{"train_examples": 26041, "hop_length": 160, "arch": "wavenet", "norm": "batchnorm", "lr": 0.0026, "grad_clip": 5.0, "ema_decay": 0.999}
Rows from block 6, named by matrix and row number. Rows with one number belong to one channel. Each number is 500 + 50 x the weight over the matrix's rms, rounded and kept within 0 to 999. All counts start at 0. Numbers have three digits each.
# filt: filter width-5 conv, dilation 2 (model.blocks.6.filt.weight, 192x192x5), inputs 20-39, a 5 kernel for each
# gate: gate width-5 conv, dilation 2 (model.blocks.6.gate.weight, 192x192x5), inputs 20-39, a 5 kernel for each
# out: residual pointwise conv (model.blocks.6.out.weight, 192x192x1, transposed), outputs 96-191
filt.59:557464515563548471461570541487506492547386565504476624456524511474543553448547559462513426538453553465481515532531496663493551497484524468489491539482488503403443517410557554448492552546549441521502558505468583529523455602443523504490553413459570497434521460528517593582479549501421583518520548456524
gate.59:495580526505434535361431512500507552509514467493393498561535509517544534534523449534489493458543474477552456509547487399487493455507533496462500507581634511480542551399453511505458609457535534492446571558453427455512458483469430519466528545480489539559411522483503560477478559523546462499467539487431
out.59:546485471482477598510473513554498503518532597509529386513505505507533502422465507545591510498509479554555473462533433462480488604510486402486519518492434504518471464502556561444586523539408541498451509538455587552543501396535578464527525555347546594487460554474529470480466579516494513528
filt.60:520444470580524469545488465489587498392517467459554498433399478468469398416540528511565534497559521509423532521488599490493486534416426481553516364526515501471616612510571466462447508571518557476564549469545486564438521493489506469517446463477445409516487476504522543530562441408499511467516521570477
gate.60:486407510416535523588476497491523424482419558547558478475490500563466468532516446516521399510541494481529429491534441489444486498460438472548427585464417455578532548587553459520417495430443508457557442526495459500486518423466567563517437514489410502439421484532529572453455397483437548522541499559424
out.60:471598512576471576473558498517469514555499502484575507446563501500506502507448534387490661431481527491474525443539412550444487506601499492436475499434453512501501455418497467505526557554429491522425507450501550516465492508533466556550432485516442412563446551471456507479515540611449499480
filt.61:490450425430458534519457490552576565470470492461534483474532505509520495433525527498564485525478470358508505510478448525482432569444500502438497463562524633505476526510517565570490480455417443543451443481502515529545519492503528510508548512546672668563457443397413477525539586545564489477483511500460
gate.61:476537496462466452536521509443492525540508488526511477572565462501551463456558501542526516419461533537558562571533561439467497452522465512553534545493629489482486475489533574568521457434473443432570550528563547502491538576592496558547607605585452422480502445525501499491547509540481516497472438493449
out.61:480511504510533543459525359523486541449422475465562515476520420499544458562495557478544511404429409570512464503582609564404505535574372547489400528392409507539540576524422477494526435601452523542434536487603482486442490551432502607506564493495575480626513494410624540431521544605493525425
filt.62:389493420495523417477531542526481507489490483483467507498538389434452464449543537526496481489610567551455514450449460491450527517439503500475521506533537491440554513530483512489488505443464492461541556483516483447578547573541489566548532537478422434422411458458529486527473392391472484547509570442428
gate.62:548478451483397530477500426517470512369463486505446517428478491499492408521452520476514549476425538496461476507488499422474493475572422438489562532524545522523471593386593444483508552528438503437472482525502482512482516527420470547488532370457536345398464501528542503479447553383439521482531496495536
out.62:501509464459523503513510556526492569515452489499558457447455510473451453472539465628467451547453490471473463484560449527491433542534497482524461486477452497536533537456518547540505527472501501557540456562535435547549453467566540549424576478466570535506527495534512486484475586549587494580
filt.63:519496556539424462475499497514519501606519435644508535497470586515478458560471522519501466404345522461549516514518559421522449467485575484463490428561452499570525403542480415500599519571585529435482521522558543488437442572532582469490562484511518524509464378528460598595566577546527437429515518483494
gate.63:434468437437444510380516524528484474413472466574423499458422424363445466521474501502453493542507458446460486490468486473502489517528498533469535460502536510512466473440478472508524521475522454464541559529431491385561468505484416582473515482424418453499509478533541519527385452424466480504490517503504
out.63:558504464551504513520465506512508508575525519437511440514472561470488507517508449431520518435492463509498515455481419483481456499509473556548497490527549504472543495434582512536505558501443549428448540621472499572449472476483449553507491514471483527556562575510515428470462564444586559502
filt.64:445585406471468518429508495515463536459415530608438499475441483413471473481457486547481529492489508578483462547406498480459523509592434588486603526517520521524431500451445569512463408487476447475456518522509456447557539496520482598499515516468534528512468459449512480520478510434416531461442499577425
gate.64:471450538489605453591505464507460438418498540436565575579571432639499468522516372489464433467502542564528496466528586501475483555499531523570500499484485476457433519554513435526461485499548497549500458559509568515358473509505524364466512462527466465493521547510508520513497474416548518506478544461468
out.64:448510341416471558438533523529449542503502533472497411550504545475538494406542532517568535485460561516517536558473501559514618519479492451504484511526464400562481512528574495491553507490607499462523461514455509483502564474502563430450480524442446438556429501499472497537509452491487510551
filt.65:492515485419495485522473414580488501419504534491490448453456445504511434517530461506560460443523519523538478439490601435537539640540499510521501444477468427490473519524462477634454571545599454588570484514578394476504477492446483474484505440549433487562537566573514573477500510457524588529456509606461
gate.65:508568476442525499515496383477485496355506568470560546441518463572450424552440378453599427508545466417463536491501550466483474461389515537466585460469514519589549519486459435554482520510466435509515476498565463514544451502474443500463515568467485477520462549557497496435451470383473553494429548586387
out.65:467529456556525456464519516540477504479465457576560504420420518445456470540499489466524543526488493488412536445548507565527536454476471488556466579487551511505530484553434493505531491488623466512505553406488485476473558552472486529412518466572463495515465473515530565521548509489503540509
filt.66:493542577456504535525558562455508496548491493469402473508490507468578555507478441450524531536560493557485496491495413432522632516509456479544504539458499474481570563571440529447414426488523590503479482423406486568515459426458537449468456463534470521533475606561514431409500450541466470499540485499499
gate.66:525550481462445490443500435509549495566484495563553500552576523526491502487462481487485477556515505553532440479461491563461479502513532525526532594502513529517505441532516544580578512499463443369464560528620549514513519537503540513529548521538475505473458453450483474448505425455434417453472454462523
out.66:456539615566496497522563426521477340528554380517511635450531571517440583546535540431413513477599432537383576513491556501511498371411558494498523520552575573443452482465364423537458446529506510533466618385475422545515488560400464560478482435584442478442461437519508515484468430586420489397
filt.67:593458454561536546508466464529626476493559524492509552443422598554486550499416448495448514576607516569531507419517397460536488566524508455534468448480434485478453536536538563472359478489506461541493464504502458504497438502501472498445549468535515506420403514454534484481544432464516452471477605437499
gate.67:528469476504481454488506446404452448506566487391493486499482484527511465447509459498551527434499451433485523527468476491534539558436411497433476450530602472513619590471559445390430456535557606507575436365513536535487522443458457549580474483493563489471454507547499492424493559603578516518574440517514
out.67:452464524500440514476507470443519454505514518508396636519495495498526474564442484428526544487490519497568544525444518491551604415498470460468504496487450468467416481502472488465520467509501523501501516471472524405529446570512486473563490525546474494481427487490413546518531482542390501447
filt.68:462488457575496438561426537628568523469514452531544452426518431502379479561565483551477423574472478487532466465464538463466485498523534463467455445559514510602451453494433459525489536501433533588521377578482373498442477543485533475439588485485496591550515416437436562589543555458566553495442522452409
gate.68:531474435427441370444498505427495526502492535545541472584480445462480432411513485539546497548538582552503477510405541505497501452489429597504589454437578502483478529406586568549594559503467477395595570490515551445502574533616493522578521569438484442544528481536409442457514485456453569423506403557423
out.68:429506464514526529517428456544563540478468540472494422486509440531559508490494472482561477488467462570552433460479486442374526519536408485512461522457525419401577553469452463466469422486453540427467474545484539526400459551476503495555541542443592549515559578465432509431461560486536496479
filt.69:544362595489408520502542482470602381539497361522474520480429547528519517519443561362551546496472547465478482456531435436504453577441472435595437453591494479529601491474576403502548512533555530542519485442542502499524471520493493503486485539471505548542453477569472489582501426540488419480569482506565
gate.69:454531468524415400487567370460474493447524440496483517498613502482496488494565493429553472437587527474597546476457449479483445496560422503445557511529499475521520455567498409523519482511548538405663504401593556459479428547459439512478537472481512410464340505521550476483480517457509395550526503445549
out.69:490423506474518539612550515432549537513432537621433618406513405585507475521590491557475477637498360519527549607617618472578484504412498532568510522535571440440389507579456528391543470476546507575602475519485346497508491567474522503549539425589505499541511394620545546504589469543540508516
filt.70:465518515467429617535518475493508498540429571492346517550554556520569534516483537470530479515520576477529464480466513417578502453563574492542558577506502483470480416535450501572562519514442533495506499465526426479554503467469469498504509534554481426511518527539438475401486483481439510493496456520530
gate.70:388523428558448539488464467383467454471483403519485465569545532477494569499425448411437506559506481464424462497425559499473479424408437515424534475541492583545532531499445513473549443592472453464441547466530575393494467446429439496450500460488501474499488474557541517498444485549494483524526483560519
out.70:451456531552533513563556469475567521522517537462529516526518469533514494463455494510493483438433513581521473502447571504469536520460459448531473542479529582490526493497374500473424473537404578475477586501474504497518471488500409498576497558483526528470548491419534523485462561550488517450
filt.71:496418437400399441461429534436511506567511504431527511542477472496458517470583596581568549490487531490511506489469392473477452481518456519509495526509640556570453517488553539503486484434475549434566506508432495507494495433440457554539543459495499512466509483467366462408474535525475510538550451563523
gate.71:424540538526513488502514453480522566533523485467544551576534550537487532508510462508444495474541491482518486519530530489539466490397524505474476488542502564594603484575430417531517535473572469537401489465566440466461502538585454446500485589567519522571538534433520516488608544549566556503464476459402
out.71:547545560500574531472574390473435484363389489477513550511573485502597470525531595536457500438407474472524484606639607625478448599556459461422376513449369518601465655518482597502566485604510468670520454464659450440536455554623604536556564491561582517565504420445582496462685518687567514514
filt.72:527474446489411502533545465502490481480539447504436447528437471499457446483472532496536563589515549504405528466381466427607503537496445502488558432570486511557544501540538462411574516534498507510578444455458522486621487552433517569499542434472474433474507489556439435504413426490472484531497436487535
gate.72:511548499381525453483559504498472535494422634431452482453489442491470504496574463444580438478527642461519465573413452514428494472548474497479501584387565461611457531423518438529440555490465511452543571406431432513428583448471507437535466471482456469452536500570454541442468505467372625502554409589461
out.72:516535544523507479575551520475556453524525589572480626475506465526528529586507493482489456520544453476489571525550504453487473462475558546509539477526599492452558555515470528486517535487458490538520492552448435583403488554498494520513462393561467490546636546587563551485508560514556540484
filt.73:431506428479431522431446428420426479440420461566541533557530391452465405520542500508509503482464545446497530464394530422403529395439481588524593546528567512552450491483504498498541446528447502525533477496479491479506411404460450528491515538444497512562507491440376478469413512480431533560460484601479
gate.73:370428420552453412541482516562517455513598524422534471474482484502463475556496448525461468492608538552522440450522474447507575454475455537435451412517476465481502537556472583433487393471479515500512473518439376426437417487543530463445538532467471500423513468476561451586515419488512579452556613513407
out.73:421413491473524565528533575508549530529523606487449449482514537552459545430487466601474524514550456554519480503457523520489596521460546389554540576557512491390501522462460519448468496491485565421501502527458515504479605493509525466524437522457545514414527487542443558455461559479426469467
filt.74:391545499487542487498515481549382573511426587442560537491555507509494458483560395526526472436535487475587443580562566529511536412478545631450472545454463458561487480528542501568498523426427454487473521578571497487470433495488476521442473544508532517510486533432519545467527568463451539497445555543491
gate.74:445453535429496467462521482473543462519479529548474504544473472448551483477592482359590421461520551424593536433482490529440539583448515500544480560531626485454548466543532479543472453525430522455564480397555475491555509510481467573573493474544513446572476488487449493439470496537470549525443385532442
out.74:534623554584476487434407527571415493437544472445514462570480616464445514500437414488487583355554594439458417390411387581455450510603539537448518515461443605553539557421500533586485557494447461491440508417525627487550588518564439537511477580458510501384503572458482507441490539451486425454
filt.75:579513491581538487569488428517543543414535567403457454486547383556544499505521447467465541565549470519531600459504632508528473591529412452516552516407467515460396526491503479520499559544480516521594405468576465512498500426490455495429467508512438489531584570554520498461522578509560535617467482566523
gate.75:472536479583487458512517547522410513401565525455459474520444427495580532497449486503396524545523391549526475557507541419490450401518476538416566424529497499434506536484492559437480421485396523430527538497423459503543482428533525520487529529396485519558529492510555447445429523582594523504528496447406
out.75:512491536467545451490578542515381533509521487524500496476598543470526496558434431456372539460456508424531537429474504549554474538525536485428526508531432550568459454496479484536530512571496430491550492528560519465546497425536513518491384478471502405535481472555538511486521543519487522488
filt.76:550509439594468618524497533486515528432557517542550536499494576629548478517368524531498622526404488455404523548484500513618477442529343520463506454518428494553488586435567487391511556544492599456425504523446536409460485445483489454476552508447527448410515502538548493475534541462556525452540509461468
gate.76:527498563477496439547482416495573456562463505437532517472548474468441464491505492493512461593499583509503497472530489509515616466499544384603425552491558471538559442424502402489541569613567545578470503464577571581454572535389526460550439426501447488421479491609507522535593459560513461438532466448608
out.76:596473493401427443479419485504475551426507496482434541517547441475541478569548497504518442419468521412565586531477567487486495555573524530510491365470435500618434506559525528488452473487608511492471474458522466519513516499519511498511526512524436385574470542514481501551568443532513547546
filt.77:453443479485516453498460464499470499528568568445581474438488473530516478468532430581497509449563452526528500526487445441520555452485412615546469492486508452568558530558547523469469474510496515440500509489466499443293456434479463404509511511572542528492459459474443431502510447488528546488575566525462
gate.77:506499466444515370455489464424510532467416518524446475566600474494539536542494491458510410432461475412461494485390492597500462455467418463427487504437508504467488540486497480494511526515473474437561512463491563491499502375410542521524459461551517468435464399498481527526567573491438535439464434490536
out.77:470579478526542443417441532481425458469511427473456452530443591492442516498512492479526531537570538457470463490399449532524493402468515545498521515534503496483464443496549467598526533465546480480480558506519536476543471577493477497396477523519439492467469461486475420563517404426537479544
filt.78:459531470512521560481565501433489560453515423534466492556399528449534532535486538468507563541564439481432472593499545492544419486510469523445622465550492558489472479521557509508488419366494460481510543437543615530614441432490501607517500489540620477543452441448480426537449540495460447478483410567564
gate.78:519406477478432448513527507527565500454479500581460465480528455472520453463413548469531529568496522543502538458423394483549422557486478430494511530534425629460483557469515510467459496491517506515463573516468456413431471505474538403518494498453451356447481442560561487478545501447470467470476509452505
out.78:454461571548508522562545479521459479515535523562485581503589504572510521512486506500432476494528448546568496492473608501467514513458499404453545554526437540510405523543447489498512448545507538527520542461536488522558561446489559518537466487492553488486451469557564567462563461535443474438
filt.79:481520514408567457529497547529513468514365548484574508533604554574540537522515442480501483524528524482497508515505419613369507458485469494511436598366550495503529526542485571479495422502529528494507547498467522522427559411508533450520480520469429511432496495488548462523522497518412501517495509497503
gate.79:451532506548517424572514479482484517521502489549507492537525564558570616479566500464514528439429460539465544509528448586454543540466509472483526506518461464472506381643517473471548474455582456568519481466582545430455425482407505529483424477555532415475541500487533452536521503562477515574481455531642
out.79:536594644538633528567490517468539499520513474465511437571511468548506559454504546502394462571524542610422454445456384427398485402444552556489545583566610557297611502421501485591500517440293553521484489475503521510484451503494504467538504510531528596404537506526472445450451543449537358501